python train.py --vocab_size=15 --arch="vit" --norm_position="pre" --activation="swiglu" --head_dim=16 --init="kaiming_normal" --residual_init="none" --beta2=0.999 --steps=10300 --warmup_steps=200 --weight_decay=0.1
Rows from block 7 of a small CTC image transcriber, named by matrix and row number. Rows with one number belong to one neuron. Each number is 128 + 32 x the weight over its row's rms, rounded and kept within 0 to 255. All counts start at 0. Numbers have three digits each.
After each neuron's rows are labels from the 100 images, of 14848, where the neuron reaches its largest size: "strongest on" is what is common among them; "place" is the part of the image that holds the peak. Only what is clearly more common there than usual is listed. The data: seven-segment displays showing three digits.
# gate: MLP gate (model.blocks.7.mlp.gate.weight, 256x128), inputs 0-127
# fc1: MLP up (model.blocks.7.mlp.fc1.weight, 256x128), inputs 0-127
# fc2: MLP down (model.blocks.7.mlp.fc2.weight, 128x256, transposed), outputs 0-127

gate.25:146157168074057096164103125127053119137135127163160161156144143079104120112094083133131138121147131186134115125159104161125169158153115180140150160074173116196101102122051111129131079117152044159171094147122094100137106180165089149168139129162157139112126106162125156115077088115083104109094112151139121102109143118112155099239114086123161169128156101114121169081143138162103153100130
fc1.25:179157200141119146091105123119172153184167170173160076079120133085152154178118163148168142163170156136121146125071127137146147133141120122205067147122084080185175143115122108147113158113137046136153164131096129110120087131165144126073141096134182103118098128118107168152072089136116108169122164099115155062192120078080118049120146126111122146095093138153088095140130122156136134129146
fc2.25:093142115078107138166115158171114136097110150181141164095117139130154118043145153150080151101148101161136157095179148141118142123142064076152163085086156122044133163090038133086131130094148145112153087173175180124078116132121130166128132186083156073169141151078128162135137113171156134093135091099163125087121100166117141161083132071112128116132132160132130181061136104101110136129093
strongest on: white glow
place: middle left

gate.5:171098120137139111111167139092102120119156096073111088167129133123156079161102060158160144126125169147134104098186142166096113153064132154095119170158109075211192146103086082132105098138110142090122104130117125101107140171178170166030199118142074092161110103190113129133119071136161110154166099161155104116113093124097116100098185116141141142144129137087123122088130094127107187114128
fc1.5:171092158076118141167151124086128107159125185150026126082103150144133114149103092113146118090119160107156175108124135141076152160130093152116136191068152114166137099156103094141107150134095142164164167168168179115140116110190105110093148120171148072191131167130134083107145103153147145058169091169137113109131110142124120120135093103104170145177131162068145113048155078086092122153137
fc2.5:174135140075170157113127178156085109158159161106128083148131176104114142156113122113189097127181122138122122094105131168140177108168112096141130141157126118095117137114170143194124181136122175106071126152128136101105110095142132144223101152091149137142088127097076164145105150125129074119189108108149161122119233157132117128126110169118139066056186063148123156174136133112127149081083
strongest on: decimal point; dark on pale
place: centre; middle left

gate.255:132184109148187107071088097079164156104175124147189108161142111107110167137140118119138148169117085072103051147109143148165124186127149147134111156136123140152113115130143157106119101150119067138149144112092073044084096141131173149124099192148116152041118172104084138156135169118139159168060118151131139160091101113084128098140122119167123105112138138131164107101134236137131111144098
fc1.255:163082140123128147126188096145101126109130126114107147114133086127149156128077123141135083114093152104172152120128101149045101135144103175119144091133165121099110181104152094132135131179072161157134120131127185173131117149122137076094200111084159092150129070215093112060091074106124127121168145133152050124174142146125159124082141136093102150225107163155117150139148069094142141163132
fc2.255:139168114141092094078126130102162134087134162129101103072120203172122106135152100111115103117134118120129118170153181113125109165111113119136145134097102169119105184154101124118105095135110066099127159138070121069064171074071072134090169169121108142090168180125095123176141102139191113173094071127099145160126103112096176151136121114193145159165097137188127097102098116094136130212170
strongest on: decimal point; dark on pale
place: bottom right; bottom centre

gate.18:216124128109174151157085084100206147141091142086125118128098113141103137152179104123098161157159096109158114155142093142074117167085128131189137093174195155136106143185138150135086103140165095097138162110128158166157089137131168143105144070181094086109124184112149164127132125141105109174166073102095117068122145111185107103126128151208136139099134105082120082098108094115083092114115
fc1.18:164110119089213098122104161148116165184097129143117091128165138099167114085159156151118156194140165167110169162128139151142141146117114083135028139132215119081150132141148148104127138131168150148098111061093125147158117111131165120111109134153106149140197127126114087107103138065073165133104117157088089133082148091126118125153139139150048074181169086129114103148074088114117123084113
fc2.18:085143142179087134108192178099141167110124160148113163128074153105115163176111124069135135123057086036115150124149066098133069115132167188115155101135080136079176129095119074140133132149131175067115184143081127095149155132095154157125153112111136118108049106141139120110108147122140131139094184126109088119119075134146121107186186084141166140114136148136151097141118187128138111119183
strongest on: first digit: 5; red glow
place: middle left

gate.244:155163165134145176169078120130188185101185107118097171149113147133124141166168164107125128101114112143119181169083140111151126151081101133193131134125129138123119129130122127097183078146120086138145221155103100084102158142136163104123124127164104093090161115139126171096134168101066145098101146064151074167119080099166119168115140118089155086151204065080095091130123150089092131074126
fc1.244:107137081095132190072111159210161153089108189116162132156146119142089135118077137095169129138124178106213159144166093108061031123161139193095099114091081096115107101101120111116108095107098160139109093121118139170162117135109125105142141135123176122110112162102111131162151155179123119113110154165176093072100129151150170089098138142192124144101089141147113161185156146093088142114127
fc2.244:138149091107151120154150175146134076123141107140147136175115145108189094036102121137147114139141111156061134114086136102152162134101079050085107142086171125105131151169111127100162115133165141126129122154091108105133132089139145206105124181055096090120136111128154150094127151091133151119089120085174132168113139132108109156152080146104049113176170189177138160143104091113150166112215
strongest on: decimal point; third digit: 1
place: bottom right; bottom centre

gate.53:172150084127095092102133071174162119112114107121181146094151134082131130138127137181125137087128184115227094159130135035103125140112122191134164136049201109115075139171116104110138135077088149155170109138095143117174100111130124154122135105081116074113141121130069164115115104142172139155082179140148140063149112126100171132143138125125164162087163154138093174085101123126098130165106
fc1.53:166109097171075155159114119178129130096124150135104218112090134117118158180141141084103127130128061097140111149061164070137092132065095151121141096152098163122063158139139143111110115191023131150130174171151106106163098114023119110124172107112149096097088174154092132122112149151152132121104131099135142112136186158133121150120132137162083139101158117116143178130113138101126151165175
fc2.53:164101159111142140093072109131090064092115112128115078174104147149105056137082160127099149193134130139123081138106159117111175115100148111112112115136108133191180124124110125196083193133119206107107144144163146140118096174154116130114172124137117122141128114118179159084178193142051103151176168152102076134129194177119080073147124164121146124124163149150099115166161110100177130124146
strongest on: first digit: 2
place: centre; middle left

gate.86:090089092181145090078165189165095133108140127072096087139137111080163102167114127087118179077145108144173103111106198096091126175113101131131101101066160106124103133129101105149129137156093079130132162147184138102160110133101118115116176114111134128122095171206058118099119177097141118140118109102126146109107146157170137113177172174137187116077177096111112209154137106105135174108160
fc1.86:086130127123113138219088158154162144114165103099104172172048155118104159078116144107108143163166115179114066137120102180124205146136151104132085111131117209162132104148128168084162159142149106113153155122139138103177129156122178165104112078155133174143092133098146131126192127105047088190111134118120126124127119132136073171173103153130091104109145092098088100126092111092142095083154
fc2.86:095175130121150122138106082133083183175139121125157106149087139110163084116180092207168157113087169181130042140148133116118107112113148146168133196085158121094154125121091075067147053126166093097135151110092101185172167099112169138131181162157132134118144143136151133135092075123172127095081151080111106130133094109124156089145138096106072105152091172171139095082113105154116108141116
strongest on: the digit 9; dark on pale; third digit: 9; second digit: 2
place: middle right

gate.73:140121111171132154080093134129066165106047114169115139141130148058115162163137145175172150104093147187132097137148157111191117081123154118119097079108104144124155142119129124118100149131072092130101145163141125158097166084160171074139125140112106111114125099135098171132096153159212142153068122128157158077136076111072130171192155110107116173122147087117129149189069200113152111142097
fc1.73:131115104112169168092129156171093134136102137106111122126155041155065094115085096116111193185160114073113086112106131112133085132112134084140167118065121147151124139095115164162093190118075125159176108101108071178152166200138147091139106067132101092110126125146140125196096167117073113128110191115151217165126121181130148143140111160128148150125138104116132156093089141139121113096088
fc2.73:117143125091094100182123145130195096148100135115123132154178089119107141177109148114097071072061129199144182082111132143140129141107084084144131131089191133129120154168107083183105174129077169141139136129117177133147152138121168108067092124138134146211169094156129089102116158103131139150176163181123127130164124098157102079150154179143122111084190153128100115088097093160111193141153
strongest on: first digit: 2
place: centre; middle left

gate.224:181160107149097139167074174135148172136087134152183128120091146054142129205121075126113175117145107139139070147110121139141096133062192117148079111133046159184123143129137128093086113150114074076090170163143089099122130136091125136150141161124123139107091113140119127164129205180140122167188097101159154126113089121094094076130138135126128128075136097148195161106122161173102105152133
fc1.224:146160073153129104177138163134203138157186080123115136112142109123147142171117121125194185137133164167117208079112133127155122092140118132131109153172129085111133106110079116074103146124138097137102158124125126135174129151149167094073172137141065105193076143129143162128103061088084170167144153143138102155104086174174119142116146157116174134169147090093052100105114101066092149140159
fc2.224:133146077106110049172208140063063142141115139176134128129122165158091085109153098137149142118140138098081107117086119146146117066181159171100144173088093136179121131120127061085140151100098141127096150115156063131159153137146109149094159250127140100122113129167150142167131158119124149147100137106144124139100128080119116140185104137180155185160097133100169130139187149129120158162128
strongest on: first digit: 4
place: middle left

gate.172:131178140125114135182110100106133096120126124115136031107140072116133087135135077177153123181149169144129140080173149180137108178124096104160187190142128153152089109150081109150151124121146124171156085122116100129112110078185170125143139092118137144072108174159082087143059114129173099089135169111108168149145113119135195100206131135121092116098140113130114130083089113103167140056090
fc1.172:165127117086151149107117082098128075171154133117111084090150145138134098093078073123108117123150081093161129129190157146125117111119147131144122177195119158146095093125158141088103105125192193162150068124123136152161133095088071143149104144106117174120132096083195094117105154143162159117163177149093155121173107095175192112139151119128073079185157163112087170103101098086157111060133
fc2.172:181106110085093114117116163139134148109129172147146173128059126169131131127138116166166132175122168137098092135169118166137099153166202121098051044080139122148173192092134147157116118150141149136103146160102063105153095147086119143134178054118132140131158077123130158129135095090127104140135146164078117079110197115132061121155085128142169173096112120144147122140201106097148128164089
strongest on: white glow; third digit: 0
place: top right

gate.136:145081163136121111112147149124165099110111130114110138085118142122163132137114125174076141121098119131128156110166150191159140150154195141046151155119151157163156094133137142070102092133132122168170132111182077131176191155140116164077166132157066102120086183073185077127131160113098118168130138157126242132068087122041135124111134100171140139123142141098152099134131140125120113130175
fc1.136:192110156159118160086109148170096118184158114179124102134080143117126147155081140109082053153110117099174175096106140117128161154154069161167097162083126103147128153093114136137151172099149167107156077149131164166115130089102098129155126058092128104125044080145128038160112117168133140080098154099102139094181107131160138126118115135105095108100083200161118118171093120133150089138160
fc2.136:147157102177167163152155132115134106169192121109062115123147106106143173133166115154186143099131121121130121143163175147144107125143108104198021118190147119116117132084116124133153119148071167098147168186103132087169126157132106106116100100109119097140123093148124220048125121138118095145194124052143108144141139130165081135087123099132131089101130176132110074108090096107159094115168
strongest on: decimal point; third digit: 1
place: bottom centre; bottom left

gate.58:182087149129157167078110124156114098127121142104159124165154069152144098087128140118105137128112121110157143050162073158148136125113159116089181136052184087105147115117139146094118086135114121164169147183095146104073139195124159119132178135147080059134052147128115120103098123126130158101140134090142171066092087099136130149143145086120144188124208080083151158133143119150141161067117
fc1.58:096108111153137097189192198102124109083073144134110140085131144087175128116099103132080149102124132145133178094142124128135147179184085142149121118130177112126117171126083052144151164101148107124182051109207167082121123108075079141113105161126136147141114122165133155078151232118124128091111147062106136116139090151122128155157111143098126081100102144115168124145128066108111106137156
fc2.58:145062176147143145131064165172075144164141160125141169138132110133150179147136096146139147152069099117094150160154100116059118168177146117110073092104144139133123130100097151085121058136180088181231119127163131121089096181099154134145114070134123147131099104137160158115126146146095118118112166155155103160117132125115107089114164100112136191049141108152082133200142119118078098136157
strongest on: dark on pale; the digit 6
place: centre

gate.240:120167128102181134125126146084174116105145138152119097169101163131073110148139063176141174129125148165105071133155175188162122123118185173089140118109078060127124125133129085087133115141151114130111097165090132105118118154116166111060140212155124101079099169103167146159121127119182116146166112095106107154133086075058149072153139118180082117172123199122104124121170144150102152156169
fc1.240:162153129085164084140096110130101115154133166170139138192163072111115077095048166082095142124154094093051141096139035127151089158114118101132167113143165102104159134118141075068118177123132115181109128096211123135150151185147115119189115159122097070179108084131127100153114124156173139121145152134117181143100091138178123118089124134142157116121140152111121153133129147200123117105164
fc2.240:114167107121151116177115156161091150155127116089159128180109097104126175079146125202100147125098145139133105066058134165166123157166055172122167148094152068137165132096103074124094140139181156090139087112162081141099149128126095169139138193139126100146124100080113075092082170201122189123098152165128109136148146123096126100152102181107088127090140140139136138160152132143114137121041
strongest on: amber glow
place: bottom left; bottom centre

gate.96:100093152123069137119130149139088161134092146183063163126109133108159105134122137140103179101110120158111171165174146122157166082132197101114170141126089127190124135132119095100115134145159105148109158137145145159171157095121110129130112124100082072101101084155195103144119168134118126062130163130136165118095143089132136163173178079129097092183126162183149130138050083149172073085216
fc1.96:126108097146163092146158113114100207070110049125177097149130109150161162191165106101127180117111106102093151113171139115169100143096172152169101165146134189123081117101079145132145122118105131183114113160152091134167109067112094042153119095136102157082146130116178113088190147120117162130144123188154152132138089139135142147118191107184135091178079142087127110126148154087125146172109
fc2.96:117140140049089133170134168089138110170125116113092127146106115100132128123170127110188098115067127135172187136138166188088149131132097125132105152133128104111148145115165071176139179105148203093079147119135120156074131102139136176175141119133129103156144134086100157067153119104156110111122111046043137125141127061129121154161071145125086110119148117133178095150109145117198202166120
strongest on: white glow
place: bottom right; bottom centre

gate.122:101102093120098064187149097144130151089179109082147134141124096160092133137142158156122115182129167132129157156137124097092133137098145127143195145095186180148118084135109163112119104108075117160193127111148124136146162112110102128120114066146144160078117153094088140112111131148078146117201141146129163190087159168137152078068153120122203202115121090137068132091104159130077135075078
fc1.122:135159139098128138125128054107114154121173095176100164112080108123094077144169159138098123171156155102144158133114114164206100114097143110201132135194134157093192126131097134141105116125125065122100120134160092147115147101154133075152141063187101126096140138096202123171129054099181109118089132113109187148179099121118097098171107165104155140186123159112135122098176080135104091137092
fc2.122:174133141059137144137206102119139132104202145073097114107101181138116109119119079095090048147165143088119163117157163151056143137171098128108180105157092142158145120144142084131147157137124115117149139077168176123065130070126055106138146215109120125134123128058114118158101137124129100159187104184148139139090115130107136137100116145131148131210088115156170122145125142124122094130163
strongest on: first digit: 1
place: top left

gate.160:127126143115101151224127113183115121137089181124128143110084168161088136142046110118112108096181124187081121113181125159148127126088208128108200149134111085163124118107104159117119126095093121175159112127087148156127128108099108136048105110150083151164096095090169103110122149180103086135126150101104149156123105087099117076152162139140158164162157073121103107170117176140133082077170
fc1.160:041165142130126120126134101071128177134139091075129167200140104123086172130151155173178155154137137167094100185164121104180092087092138124124066149147154159063174085137153117145153117106102134105090155146099102128123132129172173092189077168133113168090135143113144151161176108148119139127158104084075124184142065088177107162110105150110078133151129089112081130087119109127092137123091
fc2.160:123097093058113138196127115146116126068057148119133079132151129119060097145156130057144158132141134113138098115157175118124152193141156176046151051106112122160101123131207137159130202126126083085147149141171133063065122156147115117094088172181095147129155148148132147114167146103153149166133182148098109076108165145147112117164125119102128106140079093122134110140103158130111131135102
strongest on: first digit: 4; first digit: 9
place: middle left

gate.131:112130124092045119163118116130108112118065119109164188144089139097083161179121155153103153121166111142152081140168144138098164093134152158135153166117129191169057107176108119138089124087148156119178141186138093114158133170182120153082121162126130109148138097129170118100200111189126090129119135201102170131134115130141095087110070095130099148082189155095101157102128140174161144123195
fc1.131:201129125115167137122116179115177092137102123178126091108128134163166138122136133096133088127136148090113217127084152062232118163164051115107143136119141113157178156067150102103089095113152092122138096107121063085133155107148069159088109048099144146141149160141124086102103118098161115135179145135136120078122127105138089162168152117105200130157105139101152145134149106103133159158150
fc2.131:070139116155112161113151115119086137112163138132063102160131137133088165150149150163107182110110114143129127137083147115091093092130099149179134161161126086098088106110141077105106141140146108134141124118173097172181184151130108136090150194125146087181136151138122089140087177174143176117066165070139164119023146128092138177102079136153097087136193152122148090160124133099189112156182
strongest on: first digit: 5
place: top left; middle left

gate.226:133146177128108158068114112140133113115112165130115132125102147108158154181102086167148116145065221117117161138141173184084099116150098138057096154170193132090146153110105110146138134100152164145150100154134137098127127144059082136113145138145103112132117160095120130123065087170159099111145191183213107128127104144076154105113084113133096193172138109194120139150165101150077107176124
fc1.226:122117141143088164135132098113132124122088145216134138094115105184116121119128106127108104137130145117131122182094109067081062096120137083127169109137099104059081113152097099139111105103129145156131174116249151190124168067154138106103151175185183135067106085117137155146153125156184119089081128101123151072105140131137182168088125159168170108139149098114142133130127176127159152145103
fc2.226:099117101199137132074062146091129173164147062150155104156126118136109126172109135154068134122128096154106082170090134065206156129083109082125101104145135163178101090115096165164144118149162106117123102150139126165178112144167071117134108085119160161103112109087151152062116139124071110112131155154143132124123115123158108159028158141138173092171127204155119116165089136100121104089117
strongest on: dark on pale; second digit: 2
place: bottom left; middle left

gate.62:159097093082109196169171098115140119099109099125170163168108118092136136100121165113062156112123129142136065127131118125133034104103190110141151137157165181107123122141119147093078083140078112164152188124134115138145119111081134105117115162198091077105113137139153170151122172158115178136109074089135187102092102075138106085111131170155143172147117042151160129154086131131121164165102
fc1.62:145126100142199103157142204063117130114204159160120135179155113108128163101092098116203129109160168121142156159113138110069081126123110124148100146156110126132122150105114162125166069140088071134126142188091122092108132100166142129109129165139164086116188114114143146076136103075073089090123119142158105101109164146161128177173176149162123072138146098082087138140123109045094157107100
fc2.62:128135108134129200136130126099130124163138127208117159131134096166137130125171147129150173099104144125090134144128123111165105103181081180100085168132170076057079106104138122055147111093199114151117124180118088130100159136101078112147143133130143057176088109144126126100079174113136146131033189073170167140149081098163136146126162141144111172098131119133184120177143153158153130152121
strongest on: the digit 0; first digit: 0; second digit: 0
place: middle left; centre

gate.159:192122101141133101095152118132118126078165127057134150118114092058160126208139134138129147111069140106128193124121137124098110184056103071132104132124161088134126161156143091118153116192125112138148142205166115079140171163106136107114177156099064089105133100134092146079121183165091160138134134063155147128105126128137161136123130155139076067152159160125081177135136105117113177174158
fc1.159:129073105146101134141162144136133052104151163161097205127127126155142107123080154142114166147170172122122193106124145121052123091101134107068133178178138140116120111097077135081117093103145122154137139171175129147175118174088123098108167080125081106177092069133134089105122128098101103114161205105189101131143153158177112189146138159133146149152123108141116075118123096064141146120191
fc2.159:082126138129150107213106082069112162112108079137138094178157119133170139135137136138104139170135160189163132115152068121113172114106125129108109144129112146140177068140143150149127149135144066091069120087214133131092119112180142106153102131143104163120170128164186124183178123106065135125097108197108153110090111116133144105123131108108055054161084187079109094120163143139112140137102
strongest on: the digit 0; dark on pale; first digit: 0
place: middle left

gate.141:154154098086194099152119099133182144115126123171111173124090112113133149182125075113133130095106141122139136183082150134140127099144131164109081126106189185109089190122135104159102110139141066112112118135188132143079110090103135129140106162084061087113133174167083183067128187107102122135105108140099135124089092100157113124172117066107133104180112211079147153100154097166113141192124
fc1.141:149090105176148127148111166149179170142117167137114119149073121147132118142071128101092130099153159089134127177117096183062105143103051147176142141096174138078093124111115124097131108143138126194084137116138156127183113152116133146070242118126065124186087146120076093114127104145105126185107132163184135083090146131166115134147094149077111114113109128109141131163129075094087123174162
fc2.141:174122054094103115128129161133074213126100132089070116110148112081147121146135118113156168104154082125185202118142160121141116083173172069105109108146153077132189128129093141127123117089145128133077106156175084108115117124094149126075126140133068128085092114119126140194098087155156155119123110173156130058116097132186091139172156124107111125160116195129152172104145127106146157196140
strongest on: the digit 0; second digit: 0; first digit: 0
place: centre

gate.23:155156136187138122184139077155215110156101122192147122163090186109146150206144134125104109154197159162128152119095103108119110077077147113155105103062122093135104123166105101101118159056082132102139115166114168140164101101143094146115084105134128120177128118126112100176124170153170120095124147137168155105154099087136173101129127210092110124130182126096108064121098147137152133151182
fc1.23:078137083165176105174146112055192124122151135150100101132071138138135122161120141127155157132145121099143173101130123117152076067085162095167107102124157126089147065154080133085121135122119095057065134163213120206153150152195120111139106191140136170138095106137130109170181165121144122134139142112109160163129077105140103150170134162132126059168134170126098102155109171134126098126160
fc2.23:119115081136155148078130082124120113102114201089103125127156166148101134183093111136183132140179144110148160131176109161087109134141113215090119080098140093126126149123144122086155122189097087077100098180107116154107093144129160117049142165185125109121117117156131078199119106113124150163135160175124092203106134058153121119092121180106157143144078127148088089122111197105109118137141
strongest on: first digit: 1
place: bottom right; middle left

gate.90:111106135156139141086157107118112148059055116059106171167121154092077098180118083086143144098106152109188109134190142079150150127112216128078136134146082156184119167136145135155166128150137147100093116151156131094186080146129096088157089124108129153077090095150185119117168159118181061093161114163101190174169135120135124143106111113129148115113153122079159158136078112140136135152117
fc1.90:103114140108122137114099097165137123188141142138115117158109185129116076082090162170101154160140123168121117107129093140114172126110144163158120086102172179055181124141141148127112125157128114121068068132180167085187149118138197143133130062115173146130100148159128140181152105157169057120179071182102122119092080178124103097116137120140157135092126145133095205051147142168131095145146
fc2.90:141105136178156193148152143175156145127112095155143116121118098104158177135076089159181125127085164169157134078104130163091103178127150149111086164169167064124077135115127125111142067109133150155192203123110159120157119103076133139072148146200104106112159078133144193083134159105086127125109111081124146120131106064161154099163149130090140192124150066117146113148139092128065150129114
strongest on: first digit: 2
place: middle right; middle left

gate.164:146173086155077120142095109136034132172112140090154153178084113056118122161134123188136146125156123163161121136102105168124127088080118141125133114207099165155154093106112120099160092104106160156150105221067100145180037141124183122108130121111093117113078106178158144134150132139116105114112178110121118114156136093167083113153125175123150177099152123124111109155129147063109125160168
fc1.164:129176128152129085156133151120163163103116123122118124128066116096117146081127156138158180160140130140140200137156080151110144099181172053126106108164079131148130096137129112150114163126096087091087188123194117160150119126144114085154086087133079191175097052097144144162201128177143089143147152123032179118121143114152087136138096125124148185131126112106125149146098147146143059151108
fc2.164:117075117109149158118083086154156085144067206141105114116175139121126114096104119130109149184206102140169180134115146142142158090106111124132145157125157136103118127130117111136142135173097118165126156145145166128185065092122109187117086160132118108075098144052132088148108131141093110118184135140162070185128164057102107138099175194127176122121149169158108174097164199116123157151095
strongest on: first digit: 2
place: bottom left; middle left

gate.26:103089114172068112106121147114093111174155157100094099133140132144112134152179115165190170106131135121097097200131128096128160067058152103112113181175128112132168141059159093130115143106115158126108115144164110140160120149187150104102146111125145105122126078161156156195082090182110077165098088118152164163071107120093088089088148122085142176104124149152129130065116072152101087087085
fc1.26:128145174139083144073132092168074160126066059095105189153131123109168095116130109060109151119091071175056132166114159073096180155087116164094124124120161132195133148138168109084075083154134137139111085110157131149095081120131128128147101220118125170107146124118152116103111117118109147133155174115132094176115133132186110122081088147147158113191127181137101141126097140113140158139164
fc2.26:183151099116171103108149125176121099145190115116122105192131108108148148119179180123120112130105134104128168122077111130185086139124088179121058063106119100131126121175155128075117103114127131180203186111132132134112161131142176146091134158135038079144113189116127106126121120215140142131139139124106046131139127092144104103125107110128131151156149157152097142141219127099153079169122
strongest on: amber glow; second digit: 6; second digit: 8
place: centre

gate.7:146112171195195135124087111069138113133094143136185122138168102120127187176152104176094153179087137111122079197145133184147115147132117071124065135149147093152186186140111151105165108160127093117182140107154113157167139154124114138089108174132075116095099138172129132148130112160088175115098118085158116114110068080084136143090099056124149141151095087093147089134117109160163089153150
fc1.7:140148107069092114166143090150079108086112174153145131138132068095125191155090122136124109091141089089073066119101137133131146151153059129146194119114139066077104118151136081130137173158035141138136128146127172162092104145132146107114116175091154162134113132167067162092098101111147129161130111151171106160191180132156132126141156120108139135152064098144123212119172089135121158178129
fc2.7:158144085069134140045119132106137172160144147112110106138119130133153104109116069153159168185122109142112127158055140115172131098089137111094150112117118143091140140131142155170133046149151120112129136104081133102167175136134110184133133189132064130100134114053150078145072110111133150159071150110109128114119089115136134187143086173162066156181136161178144153139167158163193111192114
strongest on: decimal point
place: bottom left; bottom centre

gate.119:147130118172085161147178101041106136182108146150149139093155133180126147164099116115095088105098213109149125140123166101144102061095141072173144159206150141147147112123104128149091136133147124148139163127143109157193146109139114132100165127115091126149159136145160131148072171093121125089165111142165138174137150088168110132073079115124076130169108079081171072131085068138159060132129
fc1.119:138110144142072152146112094151124164097129096164117142167109094133149152056099087163075120163072095141064102125114114131143156114188167111134161118190142132151090185168131151133094108100154148091131139121149085117098086160104094149080178086142117086131131128153225059136120159138118155160171132143123102130113108125201086103175053133171071136137111073154156126117101137166143085150134
fc2.119:123120080208136151112136111121124130125130095117130129121098114132131111129119167145078149083117091135132105184086124116161207120091152196109163127117112127146103095169092159146134201133094162168130077101150201114111143094163177037160075098143188144155148105155078141126142158122133149145123103089107182149118184141173171160132100185154166103112165103125096145127123156057107159086107
strongest on: decimal point; dark on pale; first digit: 1
place: bottom left

gate.17:190130153129079147094086150163197118149135119088126142098156170101110060131085146122075089112125135140116092112083203124123152175092084109155169122141179129173134145160166156149107147135176135122141124104138117145114156126149109116087155142160128054154149154105107093153052108171170110079120083136148194103118099116124134116120140091132179171093214065151183141130106119173168106121147
fc1.17:119130153122150162175152103133116153098088077122103155183092136134087159066155149145125154183171203117134038132101143171085183083098126123127099102113112196082158121136177172120110090135090153134099103116103133090150070132149157156153158122115203217113149106124133174138172084128165132113162140111145127180138148152121142081042080136137139152110116109117099124121139088135119119117090
fc2.17:153149200114081130089127108111105185111122110154117073160088170141137125085169133158101093136069090133131148150181054150096125117075091072122212153158102139121133095121102128159139144144139129081148133083179112164082137109173120121163167139144112106119180161121183089096157104120175152092095124139106112128108110125109143158130171132092042082136135141132232148119100160121150127160107
strongest on: the digit 9; dark on pale; third digit: 9; first digit: 9
place: middle right; middle left

gate.127:090109106128087095130150107102084133122101121106141147103181119116070125136096125137145152098108143128083068102209081153106157107088218093060143135142091170193131077118163115155149175124120152118139096144190112119156112172190160102092116157141153132133173101151161135186162138137128140119098111173158165186069128108092162115113147089153150158108126108117124177136125133201116174066111
fc1.127:113158157151168088148132102104152126144134152104109078137156164173143130134144102108132163150135140120128119149180178128188083141133115122134074122089166102146150081120137101079139116154157038143101142157104119108132136140134128080119073146247111148137119149168141142150107060042158213191109087094120130148153109068102131159179136121139128075150098126129116067104152163109145157138111
fc2.127:136147139089095114141109145107124147101082125083141099135105094167149086129089158099022132053095084221077171085081134094147144158109093121116180169155132072143124084134129083134119164116144085139138135090134136161109190112156089137112139137063155076166135131085127126114121186176097133118138095169133126087132155118133133157128133196119088149129165165148141118196144112145159174141144
strongest on: decimal point
place: bottom left